A small image classifier, trained from scratch.
Model: 2.05M parameters, arch resnet_bottleneck, norm batchnorm, activation mish, widths [128, 256, 512].
Data: trained on made-up road signs on poles, 122500 training examples.
Rows from block 8 of a small image classifier, named by matrix and row number. Rows with one number belong to one channel. Each number is 128 + 24 x the weight over its row's rms, rounded and kept within 0 to 255. All counts start at 0.
After each channel's rows are labels from the 100 images, of 14848, where the channel reaches its highest value: "top examples" is what is common among them. Only what is clearly more common there than usual is listed. The data: made-up road signs on poles. In brackets: how many of the 100, against the usual share in percent.
# convs1: 3x3 conv (model.blocks.8.convs.1.weight, 128x128x3x3, each kernel summed), inputs 64-127
# convs2: expand pointwise conv (model.blocks.8.convs.2.weight, 512x128x1x1, transposed), outputs 74-147

convs1.5 [124 146 130 113 135  90 127  98 126  97 129 120 157 105 151  97 142 128 138 105 160 136  86 129 110 145  79 106 155 178 155  95 148 113 158 108 119 170  55 133 150 119 153 123 131 148 125 137 146 142 141 164 146 135  91 142 167 152 157 143 156 145 125 122]
convs2.5 [142  95 139 132 143 118 166 144 108  89 158 137 101 163  77 128 130  86 146 104 110 187 122 117 124 156 103 143 139 107 112 157 101  77 141 170 161 116 101 122 107 160 117 207 136 100  83 148  85 128 109 144  96 109 133 181 106 125 120 122 134 146 170 151 120 129 104 117 129  94 129 142 110 114]
top examples: 30 (96 vs 3.7)

convs1.76 [150 135 128 108 134  51 131 161 154 108 134  95  93 129 135 155  91 158  89 120 125 109 124 132 155 121 113 154  96 132 128 134 138 125  99 119  96 131 148 117 135 144 186 119 137 120 120 108 119 124 128 108  97 124 141 169 149 132  82 144 130 113 115 193]
convs2.76 [ 83 160 119 133 130 118 127 143 148 144 122 124 118 109 107 138 131 117 126 130 133 118  82 112 121 100 148 109 125  90 125 111  73 146 113 116 110 124 140  92 192  93 101 125 117 123 130 119 162 163  93 113 151 135 140 131 129 103 113  92 157 115 142 131 125 123 123 126 103  99 165  96 112 117]
top examples: red rim (100 vs 8.4)

convs1.78 [128 110 128 138  92  95 141 169 123 126 112  95 144 133 117 123 105 170 174 127 121 109 169 146 126 156 151 152 136  89 149 134  99  99 136  99 111 120 184 119 163 144  77 138 141  79 124 158 138 133 128 130 121 153 178 104 113 132 114 134 119  81 141 159]
convs2.78 [138 126 105  94 120 181 149 101 138 129 138 150 140 127  82 144 152 115 158 104 161  98  95 119 137 133 162 129 153 135 133 101 104 106 110 151 129 133 132  71 103 144 167  81 116 124 121 134 144 111 116  96 135 112 152 132 109 104 125 156 119  87 101  83 112 132 143 179 129  79 138  90 188 135]
top examples: black rim (83 vs 8.3)

convs1.61 [129 112 108 132 113 122 118 157 106  83 131 135 166 119 106  67 145 139 151 131 169 141 145 139 118 117 138 112 141 166 149 120 138 143 130 132 137 106 140 113  85 138  87 150 122 124 130 195 131 163 147 151 115 169 127 114 159 134 144 120 128 128 103  71]
convs2.61 [130 104 111 128  94 140 112 117 150 112 117 104  98 163 124  75 110  98 106 125 162 131 132 109 123 104 107 156 114  88 103 145 143 120 151 108 132  90 102 113 166 167 139 146  77 143  85 105 108 120 123 143 135 108 139 108 159 115 118 112 141  85 113 139 109 128 126 148 103  92 138 121 131 129]
top examples: 30 (100 vs 3.7)

convs1.111 [126 146 139 121 125  90 121 107 157 123 155 139 124 115 158 123  99 120 112 125 162 134 135 120  82  80 172 151 125 112  94 145 120 161 149 149 122 104  71 144 131 124 141 118 137 159 123 128 135 101 145 107 152 130  92 160 130 148 145 101 139 125 170 130]
convs2.111 [152 156 135 129 138 100 123 103 112 103 111 200 159 102 139 136 124 106 126 101 147 116 124 158 194  73 115 119 114 123 104 114 124 113 117 142 105 112 147 133  71 152 136 159 110 119 125 189 145 127 112 112 129 180 182 117 172 112 147 149 119 101  67 162 131 104 127 118 156 150 133 138 112 143]
top examples: white rim (86 vs 8.1); 10 (27 vs 3.5)

convs1.86 [122 138 151 113 128 116 119 133 118 140  97 139 135  83  87 152 141 128 159  90 106 130 148 124 158 132 144 131 155 118 152 161 128 168 147 124  97  64 174  62 170 130 112 181 119 125 140 125 136 126 152 175 129 110 172 175 131 105 146 139 130 144 120 135]
convs2.86 [110 145 111 132  91 141 105 150  76 120 105 136 114 126 124 153 118 119 119 106 121 156 139 222 111  99 131 154 100 150 114 110 168 133  92 107 138  98  90 147 100  95 118 119 140 144 124 101 129 122 125 134 130 117 131 144 134  79 162 146 137 112 112 138 125 149 108 127 153 116 113 125 145 145]
top examples: orange rim (71 vs 7.9); black rim (29 vs 8.3)

convs1.41 [128  78 131 149 143 104 133 114 114  85 122 163  87 144 134 112 133 126 156  89 124  91 139 130 116 159  97 108 140  88 158  91 142 131 115 127 111 108  92 130 126 123 127 139 155  91 134 147 107 115 111 151 129 117 165 133 129 129 126  87  93 118 157 162]
convs2.41 [124 120 114  82 150 140 159 117 171  71 157 117 111 141 104 105 116  97 151 134 133 146 199 137 179 130  93  72 111 150 160 134 135 115 131  85 101 143 147 159  94 122 147 154 114 134 121  95 113 110 140 102 129 136 142 138 124 129 143 112 107 155 129 128 146 126 136 120 132 166 164  86 136 149]
top examples: orange rim (80 vs 7.9); triangle sign (45 vs 20.1)

convs1.49 [144 115 103 114 118 129 154 134 135 130 138 123 122  78 112 108  96 127  96 123 139 111 159  91 106  94 125 129 135 104 149 104 124 134 106 179 126 106 129 164  75 100 120 113 138 105 150 160 150 145 131 100 166 139 127 112 156 109 141 113 101 116  89  90]
convs2.49 [100 135 118 107 134  89 109 112  97 180 123 126 132  95 160 126  99 150 125 149 163  84  69 101  56 141 179 101 118  94 114 122 125  96 113 100 130 100 116 150 116 138 139 105 114 146 124  95 131 116 107 134 107 105  79 150 110 129 154 135 123 104 113  82 111 117  97 102  75  84 100 161 110 113]
top examples: red rim (92 vs 8.4)

convs1.30 [134 146 107 125 134 122 122 106 129 164 125 149 112 111  79 120 123 152 158  79 138 108 155 127 135 138 138 145 104  76 138 102 102 130 128 107 128 109  75 137 134 126 132 120 141 106 112  87 109 104 140 173 140 134 130 153 165 148 149 116 181 129 134 164]
convs2.30 [ 84 139 144 109 129 117 149 115 128 157 122 146 106 144 100  95 159 141  89 155 115 174 126 109 144  86 136 132 152 159  95 145  87 102 148 155 127 146 157 110 121 126 110 158 176 114 169 144 157 124 138 120 120 200 128 102 128 111 121 119 121 135 118 145 145 151 125 112 149 147 156 176 134 123]
top examples: yellow rim (50 vs 8.4); P (37 vs 3.4)

convs1.10 [ 98 107 131 119 115 134 137 125 107 154 102 135  85 120 119 129  81 113 118 118  94 106 114  91 113 119  99 117 145 105 141 144 118 112 146 117 144  78 128 107 131  96 140 122 156  88 166 121 137  88  92  88 119 104 102 143 127 123 127  70 138 121 112 139]
convs2.10 [ 96 143 127 129 113 105 128 148 134 172 135 121 114 132 106 108  97 137 153 136 178 113 112 147 135 155  94 150  95 146 148  85 144 106 157 133 104 103 127 158 107  89 179 137 116 110 115 118 132 143 121 113  83 136 156 149 126 151 172  99 104  93 137 106 186 114 120 140 162  88 111 120  93 154]
top examples: white rim (68 vs 8.1); orange rim (29 vs 7.9)

convs1.70 [129 155 193 155 184 143 107 127 128 121  83 114 122  89 100 117 141 152 122 109 126 138 147 150 130 120 130 183 104 109 112 127 149 153 110 114 107  84  95  66 143 138 118 146 122 123 155 169 147  65 141 163 142 103  96 149 150 123  83 142 124 123 130 150]
convs2.70 [124 129 128 135  93 151 158 117 122  97 127 107 127 113 190 109 141 160 137 164 131  98  87 136 125 124 155 194 108 118 176 106 131  72 157  92 123 134 121 130 123 169 139 121  86 142  60 129 131 135 112 105 165  97 129 145 132 169 133  81 128 130 130 116 111 174 160 122 121 108 149 108 109 113]
top examples: white rim (85 vs 8.1)

convs1.85 [148 135 151  87 139 134 124 138 117 127 164  86  68 108 119 105 137 108 112 149 134 145 115 150 132 103 108 131 112 159 106 147 113 115 144  99 143 122 115 128 122 124 111 115 109 151 138 152 152 160  81 131  93 134 123 116 113 141 136 140 101  87 110 146]
convs2.85 [133 167 112 135 142 145 157 138 144 110 122 140 151 122 110 126 108  97 133 164 116 126 103 175 125 139 118 129 143 102 173 159 181 133 147 120 145 124 177 157 139 130 105 118 113  96 109 125 130 125 121 128 132 111  99 141  99  95 110 114 152 121 147 136  98 122 104 147 114 138 129 167 141 128]
top examples: grey rim (99 vs 8.3)

convs1.121 [139 158 146 120 139 128 141 141 145  84 143 155 118  86 139  93 135 137 108 141 122 129  84 135 106 157 121 142 153 144 134 143 162 115 111  83  69 139 118 114 110 140 121 105  87 100  97 149 120 113 124 150 144  96 132  81 133 129 108 127 141  98  93  85]
convs2.121 [139 142 133 140 104 142  79 103 103 114 108 124 137 141 148 111 144 177 123 114 126 115 154  78 104  99 132 159 121 135 150 130 122 119  97 125 120 166 133  93 142 153 129  83  74 132  97 121 127 153 138 118 147 145 132 148 120 162 161 143  86 110 100 118 137 149 139 102 151 173 104 149 149 181]
top examples: orange rim (99 vs 7.9)

convs1.56 [121 134 179 126 109 113 164 125 134 138  98 121 104  92 121 107  97 122 103 111 147 125 154  79 152 131 126 136 119 112  99 124 181 120 140 102 102  84 143  57 144 117  88 123 120  75 108 156 121 118 109 121 150 100 123 136 142 124 125 123 126  93 138 165]
convs2.56 [165 127 146 141 126 116 102 147 121 220  84 115 158 159 142  91 183 143 134 104 202 136 143 116 121 122 140 109 129  94 138 128  97 130 118 123 126 113 105 115 116 117 151 139 141 116 118 105 114 126 140 111 127 120 136 143 106 108 146 110  97 147 150 118  97 188 122 113 150 155 122 130 105 167]
top examples: orange rim (60 vs 7.9); yellow rim (40 vs 8.4); red face (28 vs 8.6)

convs1.26 [132 127 102 148 109 116 110 123 121 122 118 142 126 143 107 147  95 117 144 106 118 116  75  99 132  88 159 164 128 102 143 140 133  99 127 147 157 153 128  88  95 158 136 136 129 153 128 164 117 125 153 108 124 165  97 123 179 146 155 127 128 119 152 127]
convs2.26 [121 121 136  90 115 148 132 122 191 141 159 170 135 150 129  83 143 130  81 118 171 122 106  87 124  90 126 118 148 134 134 169 142 125  87 119 162 124 174 133 134 123 102 132 152 149 157 128 160 127 164 120 127  97 154 153 180 141 105 115 149 124 129 171 112 139 111 102 139 115 129 144 117 135]
top examples: pink rim (46 vs 8.6); & (45 vs 3.6); % (31 vs 3.7)

convs1.103 [ 83 148 125  97 131 126 138 109 121 132 162 134  80 113 109 157 178 102 145 135 146 126 134  82 128 111 106  88 136 135 139 128 131 121 187  95 158 135 135  90 134 135 125 137 117 103 111 117 135 127 135 112 120 156 137 132 135 130 163 139 125 130 126 137]
convs2.103 [118  84 126 146 119 140 139 150 125 100 116 163 151 141 124 145 138 158  93 102 112 123  95 121  81 136 165 120 118 138 171  96 144 146 106 142 171 155 130 154 103 132 136 141 146 108 149 155 120 125 109 120 109 113 113 132 134 108 137 120 142 152 125 145  86  86  74 136 124 127 155 117 152 113]
top examples: black rim (71 vs 8.3)

convs1.51 [ 91 159 182  97 107 114 119 138 119 148 125 182 128 121 124 118 134  89 122 126 121 123 107  84 149 115 121  98 107 132 184 175 141 121 148  85 150 119 176  81 112 113 150 107 106 116  89 149  92 142 107 123  96 160 136 148 146 113 172 150 151 143 142 160]
convs2.51 [179 155 122  74 132 117 142 156 116 124  93 108 113 111 118 132 173 103 118  94 141 127 130 169 119  90  86  72 129 110 100  98 126 101 125 139  82 126 112 107 137 105 163 103 128  85 111  92 166 120 139 100 116 118 141  83 136 124 168 175 112  99 131 105 149 146  99  87 122 145 142  76  81  71]
top examples: pink rim (56 vs 8.6); orange rim (43 vs 7.9)

convs1.91 [102 116 143  96 107  97  77 126 108 143 118  98 139 116  82 158 147 133 138  88  93  81 105 147 160 134 124  91 160 144 134 118  97  99 150 104 152 152 138 114 105 108 147 111 112  87 108 148  85  85 116 111  79 144 126 152 130 105 166 119 120 100 119 132]
convs2.91 [189 172 151 146 156 118 140  98 104 106 176 124 141 128 165 113 134 145  95 111 125 158  96 118 182 129 151 116 116 128 121 145 149 140 129  75 116 143 144 102 113 103 139 168 166 116 140 150 119 131 131 102 130 173 141 115 143 121 150 118 128 166 106 134 136 103 121 117 198  91 123 104 120 136]
top examples: pink rim (97 vs 8.6)

convs1.20 [114 141 119 142 138  92  78 136 142 126  82 149 128 115 102 143 106 163  94  97 102 127 147 102 101 138 176 125 159 107 137  96 120 134 165 119 145  99 117  81 142 150 151 142 108 120 180 128 129  62 125  81 131  69  95 133  89 143 135  87 117 137 131 119]
convs2.20 [127 129 146 108 131 139 106 119 143 126 107 173  89 104 220  99 130 121 125  91 136 118 124 125 154 125 135 129 130 155 112 132 155 134 102 118  81 145 102 110 120  74 211 155 124 119 129 176  97  98 141 133 124 144 100 129 110 164  64 109 100 140  88 127 163 130 148 164 120 135 122 125 147 112]
top examples: white rim (99 vs 8.1)

convs1.24 [137 107 158 103 110  94 112 107 113 102  92 134 110 143 125 131 144 113 134 104  94 108 111 102 133 137 165 126  84 154 159 141 136 103 115 106 121 114  77 116 114 146 158 163 123 132 118 118 123 119 122  88 110  66 173 118  99 110 137 123 128 102 129 156]
convs2.24 [142 145 142 133 120 132 128 135 118 149 164 107 105 150 116 104 127 138 118 139 103 110 121 173  65  90 122 171 120 166 109 108 183 116 133 123 159 105 129 133 135 128 108 139 146 110 107  92 136 115 129  87  85 124 138  84  95 142 110  87 140 187 148 140 160 148 110 116 136 133 144  81 174 150]
top examples: drop (71 vs 3.5)

convs1.110 [128 123  97 112 172 153 135 101 147 100 166 106 101 125 111 130 131 119 122 108 151 158  88 143 110 125 124 104  91  99 126 135 138 114 119 122 126 121  78 128 144 153 153 129 149 128 138 134 140 131 119 187 147  90 149 113 146 148 116 109 130 124 116 153]
convs2.110 [113 110 103  97 178 138 105  88 116 137 123 142 123 126 183 138 141 129 125 146 128 118 179 184 136 144  89  92  83 155 132 167 138 122 103 115 155 138 145 143 117 134 184  94 127 145 125 143 123 122 127 138 131 118 116 136 123 131 131 136 176 144 124 154 122 109 147 118 138 147 126 109 108 146]
top examples: grey rim (99 vs 8.3)

convs1.93 [132 105 104 146 162 143 138 118  93  82 133 135 126 119 136 122 138 146 139 104 151 140 128 103 109 133 107 161 137 149 125 151 105 133 187 122  87 135  77 157 109 138 103 100 114 143  95 187 148 130 122 144 136 138  87 100  95 114 141 142 130 134 111  76]
convs2.93 [204 134 113 107 125 109 104 124 186 188  97 139 106 133 101 119 138 120 116  97 125 150 112 138 148 120 125 130 167 130 131 151 184 118 153 126 159 137 156 141 100 113 118 132 115 121 129 141 132 131 185 106 125 150 138 164 131  94 102 129 106 107 108 132 155 162 141 120 137 121 119 137 140 125]
top examples: teal rim (40 vs 8.2); grey rim (30 vs 8.3)

convs1.98 [ 71 122 136  98 104  94 139 140 113 112 128  68 116 123 114 119 128  86 101  92 135 159  98 102 139 154 118  78 116 156 117 137  86 139 124  78 166 112 170 110 121 108 128 118 119 130 163 149 132 139 126 132  96 147 135 155 133 121  87 132 120  93 120 141]
convs2.98 [144 143 117 166 137 128 108 160 102  85 117 124 120 134 117 165 130 130 123 165 148 121 143 204 149 151 132 122 130 119 121 120 113 148 121 116 125 139 112 178 162 136 132 115 104 150 141 116 130  87  98 137 117 124 151 126 139 139  99 133 168 143 118 128 208 146 152 139 107 153 124  91 129 152]
top examples: pink rim (67 vs 8.6)

convs1.29 [131 181 121 134  92  80 158 152 136 151 104 102 138 114 126 137  72 117 117 136 123 123 131  92 109 155 132 135 146 169 120  72 140 110 121 110 136 142 142  79 100 127  73 133 141 116 172 132 106 131  94 103 117 119 131 114  88 100 107 163 122 138  98  80]
convs2.29 [107  80 154 107 128 133  96 127 112 131 148 154 156 109 125 168 137 156 137 129  82 148 144 120  96  56 143 142  95 106 138 156  96 139 120 189 125 134 112 127 126 182 117 127 141 120 132 123  77 168 138 132 133 121 170 124 136 138 146 146 113 142 163 118 109 132 102 132 129 116 119 158 114 188]
top examples: yellow rim (97 vs 8.4); red face (31 vs 8.6)

convs1.25 [139 121 138 129 131 156 118 151 121 130 143  82 122  93 128 132 133 108  94 126 142 142 142 102 155  96  72 155 113 150 101  90  98 134 121 118 122 129 161 136 135 134 123  95 103 157 146 137 153 159 101  83 118 157 113 112 122 110  75 115 137  99 108 141]
convs2.25 [ 91 123  59 121 153 158 135 108 123  94 125 118 177 140  91 118  91 117  95 146 123 132 145 103 121 179 126 123 143 113 117 122 105  50  81 105 168 135  97 123 159 140 131  88 163 120  98 106 126 152 112 109 142 116  90 153 112  88 132 128 149 165 183 145 119 127 112 124 106 130 170 115  81 131]
top examples: grey rim (100 vs 8.3)

convs1.112 [147 148 144 160 183 134 107 115 139 117 151  87 103 120 152 152  88 126  66 134 190 156 114 161 164 143 136 104 141 147  54 169 125 132 146 175 116 143 176 148 127 160 123 129 130 166 127 137 132 134 112 123 135 109 134 144 123 183 117 152 104 107  95 154]
convs2.112 [ 90  77 138 134 123 131 134 146 151 139 148 136 160 124 167 132 122 145 122 155  81 138  89 104 126  78  90 157 126 139 101 141 116 107 117 147 120 157 171 111 143 145 135 131 126 133 122 134 122 128 132 122 212 106 126 104 132 155 113 141 194  95 154 139 133 140 113 147 126 128 118 136  57 140]
top examples: grey rim (95 vs 8.3)

convs1.123 [ 89 115 148 105 129 154 103 131 168 118 132 108 158 141 112 137  77 149 118 125 117  94 109 132 141 149 109 113 141 169 106 113 164  87 103 159 162 110 148 110 175 128 120 124 119  94 138 156 105 137 148 118 103 120 113 156 128 119 116 139 124 121 142 156]
convs2.123 [101 133 117 152  96 135 122 113 116 145 140  94 135  48 131 127 148 118 128 102 117 160 168  87 109  47 132 111 134 114 104 114 113 109  82 127  93 147 124  82 160  73 150 131 139 122 135 122  94 169 131 108 137 130 155 156 124 125 104 100 138 139 134 138 106 141  98 114 145  87  84 103  73 149]
top examples: green rim (86 vs 8.8); 30 (25 vs 3.7)

convs1.104 [ 99 118  95 120 170 122 154 104 152 132  86 108 125 126 115 117 118 134 123 100 158 127 132 162  91 150 121 152 119 129 148 101 137 117 132 121 122 123  96 144 112  99 137 147 114  65 234 175 120 108  78 118 167 116 119 131 130 117 119 124 148 121 126 109]
convs2.104 [143 147 142 116 147 139 108 156 151 143 164 135 132 136 136 146 126 139 159 151 119 169 136 152 154  95 138 150 137 119 150 109 117 123 137 145 134 157 130 144 155 159 133 111 136 134 177 141 152 137 174 121 137 147 116 142 138 166 173 115 169 148 152 168 156 124 162 117 146 137 158 133 161 119]
top examples: white rim (47 vs 8.1)

convs1.63 [155 108 121 166 168 124 121 112 164 117 169 169 110 114 104  74 148 152 129 112 156 150 152 175 118 130 157 144  67 132 158 152 169 132 147 143  87 125  98 145 133 153 143 135 133 124 119 160 129 105 147 182 129 106 150 147 141 144 150 133 151 104 146 150]
convs2.63 [167 142 139 129 126 148  85 114 119 121 105 184 124 129 129  93 215 128 143 112 101 145 185  99 103  77 152 114 108 118 155 180  97  98 121 118 152 146 169 121 126 154 134 120 125 138 116 131 137 119 175 128 185 152 142 156 129 118 151 134 122 115  98 171 127 140 153  84 147 154 106 144 143 119]
top examples: black rim (75 vs 8.3); 20 (29 vs 3.8)

convs1.8 [128 160 149 118 132 139 142  93 145  61 150 128 119  77 126 104  99 134  86  85 116 151 138 106 134 117 110 157 120 141 119 127 141 110 152  89 112 127 128  97 109 105  63 102 113 117 141 135 102 129 120 113  77 105 121 116 128 153 162 105  67 115 110 137]
convs2.8 [126 106 156 169 154 149 157 173 136 121 123  96  94 159 124 149  84 185 110 175 118 139 179 108 144 101 119 106 165 123 150 137 136  76 160  98 106 161 152 117 149 140 118 125 127 134 128 150 119 180 114 126 162 119 115 200 121 100 166  94 148 160  86 133 112 157 129 125 122 125 139 113  95 140]
top examples: orange rim (99 vs 7.9)

convs1.53 [137 123 151 157 140 147 141  95 142 154 140 136 119 109 121 142 165 114 124  75 155 111 133 131 131  77 199 145 113 129 116 116 137 125 157 172 117 147  90 126 129 147 136 123 140 141 155 106 164 118 128 124 131  95 105 129 120 155 171 140 117 129 126 134]
convs2.53 [103 116 138 163 147 132 183 135 121 131 183 143 123 124 158 110 141 129 127 147 106 122 113 123 157 142 136 153 135 151 159 165  89 122 145 171 117 142 184 127 139 141  95 183 179 126 147 119 153 141 117 118 148 161 122 140 178 143 128 130 129 146 166 157 157  99 131 143 148 119 114  98 134 112]
top examples: grey rim (78 vs 8.3)

convs1.6 [117 138  97 127 152 129 141 121 130 115 140 150 156 166 144 122 150 121 150  96 137 107 139 113 170 136 183 137 116 129 145 100 150 122 167 131 139  90 120 102 153 144 114 119 133  63 142 121 117 109 150 155 136 134 132  98 151 103 135 122 123 138 125 127]
convs2.6 [109  94 117 119 122 128 138 179 143 146 152 149  94 131 121 146 112  94 119 127 139 130 119 105 133 146 145 143  72  94  94 107  74 144 118 138 117 143 113 119 118  76 141 133 137 144 141 155 125 160  96 107 176 129  93 115 172  91 151 166 124 176 117 177 106 107  98 144 141 123 143 114  89 107]
top examples: black rim (88 vs 8.3)

convs1.59 [128  83 120  81 168 110 107 129 134 113 139 114  74 148 145 124 138 118 121 132 125 148 115 138 116 160  94 111 107  88 137 145 153 108 119 109 105 117 110 129 127 112 161 129 104 138 147 147 117 146  99 146 165 113 136  79 165 100 107 104 150 123 125 144]
convs2.59 [130 212  87 126 153 114 132 116  80 147 125  96 165 132 138 136 128 104 149 140 102 155 148 135 143 133 136 102 153 130 114 160 128  98 112 154 172 111 111 124 139 162 106  44 126 118  95 106 132 151 121 160  92 125 124 103 123 188 131 131 153 100 132 128 144 133 145 103 113 146 100 106 104  96]
top examples: red rim (97 vs 8.4)

convs1.44 [138 104 130 129 140 131  93 121 118 157 123 108 128 127 138 134 122  32  84 146 117 137  72  86 116 117 124 145 151 140 152  91  80 156 137 145 144 195 125 141 116 129 133 103 128 168 165 123 126 119  92 125  91 161 132 133 123 136  95 144 116 132 151 132]
convs2.44 [138 122 153 105 149 130  75  96 146 153  87 139 140 154  60 116 137 112 173 141 125 104 124 138 121  75 130 128 133 110 138 145 113 167 129 114 175 140 109 122 102 132 107  99 103 144 147 149 134 123 104 119 100 146  85 138 109  97 119 121 183 120  93 174 169  84 194 113  90 110 145 103 143  86]
top examples: grey rim (93 vs 8.3); pink face (30 vs 8.2)

convs1.74 [148 144 134 112 115  88 115 131 133 126 126 103 168 128 134  80 136 107 137 117 100 119 120 104 109 147 140 148 136 117 126 112 110 153 120 111 194 134  74 116 114 120 128 123 125 143 180 150 135 141 140  93 122 142 146  92 111 109 108  77 137 131  99  98]
convs2.74 [129 123 144 104 128 104 120 102 121 129 116 136 145 131 155 117 124 168 162 138 136 116 156 111 115 121 112 149 132 136 127 106 129 138 119 120 119  87 136 108 141 144 183  99 141 103 199 173 125 125 170  84  92 105 117 141 113 146 124 126 119 163  91 160 154  97  89 133 117 103 125 196 132 155]
top examples: white rim (100 vs 8.1)

convs1.47 [135 182 113 129 133  95 126 116 166 140 151 148 100 108 124 132 116 101 120 113 110 110 102  87 127 122 146 176 112 120 130 114 133 112 141 136 111 109 158 101 163 123 128 160 155  97 209 166  96  84 146 104 131 120  98 130 163 174 134 138 117 147 112 129]
convs2.47 [152 147 116 150 132  92 120 110 136 158 146 175 154 110 124 129  98 143  99 124 127 172 102 161 147 142 137 123  99 172 148 129  78 119 143 174 101 147 148 117 148  96 109 110 148 133  81 149 124 149 128 107 140  99 150 177 132 159 128 144 115 115 155  79 125 128 129 155 114 149 135 143 139 148]
top examples: orange rim (81 vs 7.9)

convs1.113 [111 127  89 131 125 110 132 112 163 172 100 141 130 161  94 138 114 153 137 144  94 107 142 119  89 148 184 134 146 138 144  67 146 100 149 135 136 119  68  89 166 165 137 149 117 118 166 121 152 109 140 137 130 102 124  77 108 101 141 102 136 150 149 115]
convs2.113 [ 99 144 128 169 168 136 136 100 136 114 140 144 130 136 166 109 170 135 155 115  96 125 156 103  99 127 118 131  91 128 120 113 110 132 120 104 106 136 117 112 131 117 148 117 158 120 151 163 116 174 126 108 140 114 145 122 119 141  96  74 118 131 145 149 112 136 143 194  99 120 155 136 139 138]
top examples: black rim (75 vs 8.3); A (45 vs 3.3)

convs1.42 [103 154 116  87 150 129 110 145 109 146 105 136 135 119 109 171 163 135 143 145 163 127 124 117 138 141 128 123 149 109 145 113 121 164  93 117  71 138 120 110 102 140 115 154 123 155 171 115 111 102 137  94 123 149 136 146  92 108 139  94 134 174 127 109]
convs2.42 [119 116 148 122  74  86 123 146  94 158  94 100 117  91  95 106  93 113 123 124 144 100 102 132 129 108 130 140 111 110  67 139 161 123 110 125  99 126 111 179 105 107 126 141 133 121 100 126 123 113 119 115 116 143 111 171 124 127  97 107 164  99  94 124 146 126 149 106 115 100 138  81 140 124]
top examples: black rim (89 vs 8.3)

convs1.39 [123 113 131 137 128 152 152 128 117 110 134 130 163 126 140 175 153 126 164 138 119 123 127 158 112 122 105 116 190 174 112 112 116 118 148 114 134 129  48 161 115 114 131 101  90 111 136 136 134 120 126 129 119 135 122 110 102 113  98  82 132 102  98 120]
convs2.39 [ 83 123  96 129 110 126 117  97 112 175 139 146 152 119 162 121 105 147 122 104 117 136 140 157 155 189 139 102 157 123 143 145 125 101 110 142 130 118 101 114 158 117 177 192  76  98 112 112 116 139 136 137 134 140 129 166 104 133 144 136 140 132 141 137 116 121 116 165 143 162  71 150 129 109]
top examples: 30 (69 vs 3.7); red rim (39 vs 8.4); brown rim (32 vs 8.4)

convs1.120 [118  88 103 148 143  92 131 121 113 104 123 121 108 124  87  40 115 122 110  92  94 123 125 125 102 121 130 132  56 100 103 119 142  99  90 124  99 109  87 122 120 109 113 109 107 111 183 138 101 100 122 119  90 136 113 102 100 119 146 120 111  98 119 116]
convs2.120 [179 109 122 115 138  85 132 135 105 134 131 100 126 116 147 107 153 115 159 118 122 119 156 125 149 107 111 114 159 102 132 135 175 173 104 143 192 127 126 164 141 199  99 124 116 135 112 125 124 120 106 112 113  87 122 130 120 110 123 122 112 117 168 129 175 116 165 131 120 153 103  90 121 127]
top examples: white rim (89 vs 8.1)

convs1.45 [113  78 162 121 119 109 106 169 134 142 105 129 145 130 118 113 106 120 111 148 113 117 154 131 133  68 147  92 125 101 144 142 113  80  92 123 133 113 157 105 188 112 123 109 136 108 106 139 128 142 178 113 102 149  91 129  82  82 145 142  82 105 146 178]
convs2.45 [164 118 117  91  97 118 126 149 110 182  92  97 123 140 139 144 127 118 115 155 160 142 109 150 125 133  89 145 117 140 150 105  87 114 112 103 127 134 144 136 122 132 120 139 159 102 133 115 117 140  85 110 155  96 171 153 110 128 123 112  98 123 145 135 134 104 118 119 146 179 114  74 123 105]
top examples: black rim (32 vs 8.3); H (26 vs 3.8)

convs1.36 [134 114 146 127 138  90 137 103 149  92 107 104 129 112 192 102 170  80 117  93 156 131 112 139 116 140  95 151 121 135 159 160  85 122 168  94 149 144 120  90 162 128 149 137 133 116 158 163 104 129  91 169  94 136 144 145 109 131 151 114 133 109 138 151]
convs2.36 [ 93 140  97 122 117 135 141 169 113 120 136 117 167  97 141 137 169 119 161 156 137 147 171 162 123 173 134 168 141  91 200 140 160 152 121 119 130 148 129 167 150 117 157 128 140 146 109 117 149 130 126 122 127 128 165 129 135 100 190 156 138 134 112 125 157 128 160 133 122 179 152 125 177 130]
top examples: grey rim (81 vs 8.3)

convs1.15 [ 95 144 119 107 124 109 130 120 130 136 140 118  98 113 103 158 107 106 100 113 124  97 122 100  90 114 112 108 130 122 155 103 107 136 186  87 117 139  68 114 126 124  98 128 120 117 173 117 108  69  73 118 100 104 139 125  91 157 174 117  96 111 128 111]
convs2.15 [133 127 128 148 122 109 142 165 120 112 139 127 141 138 132 145 143 117 101 123 164 147 126 117 150 118 137 125  84 136 141 132 200 150 138  99 119 204 176 170  87 124 104 146 114 130 131 110 147 136 126 145 133 104 110 106 122 167 144 133 147  95 113 163 114 113 137 142 140 137  90 140 115 197]
top examples: orange rim (83 vs 7.9); 90 (30 vs 3.6)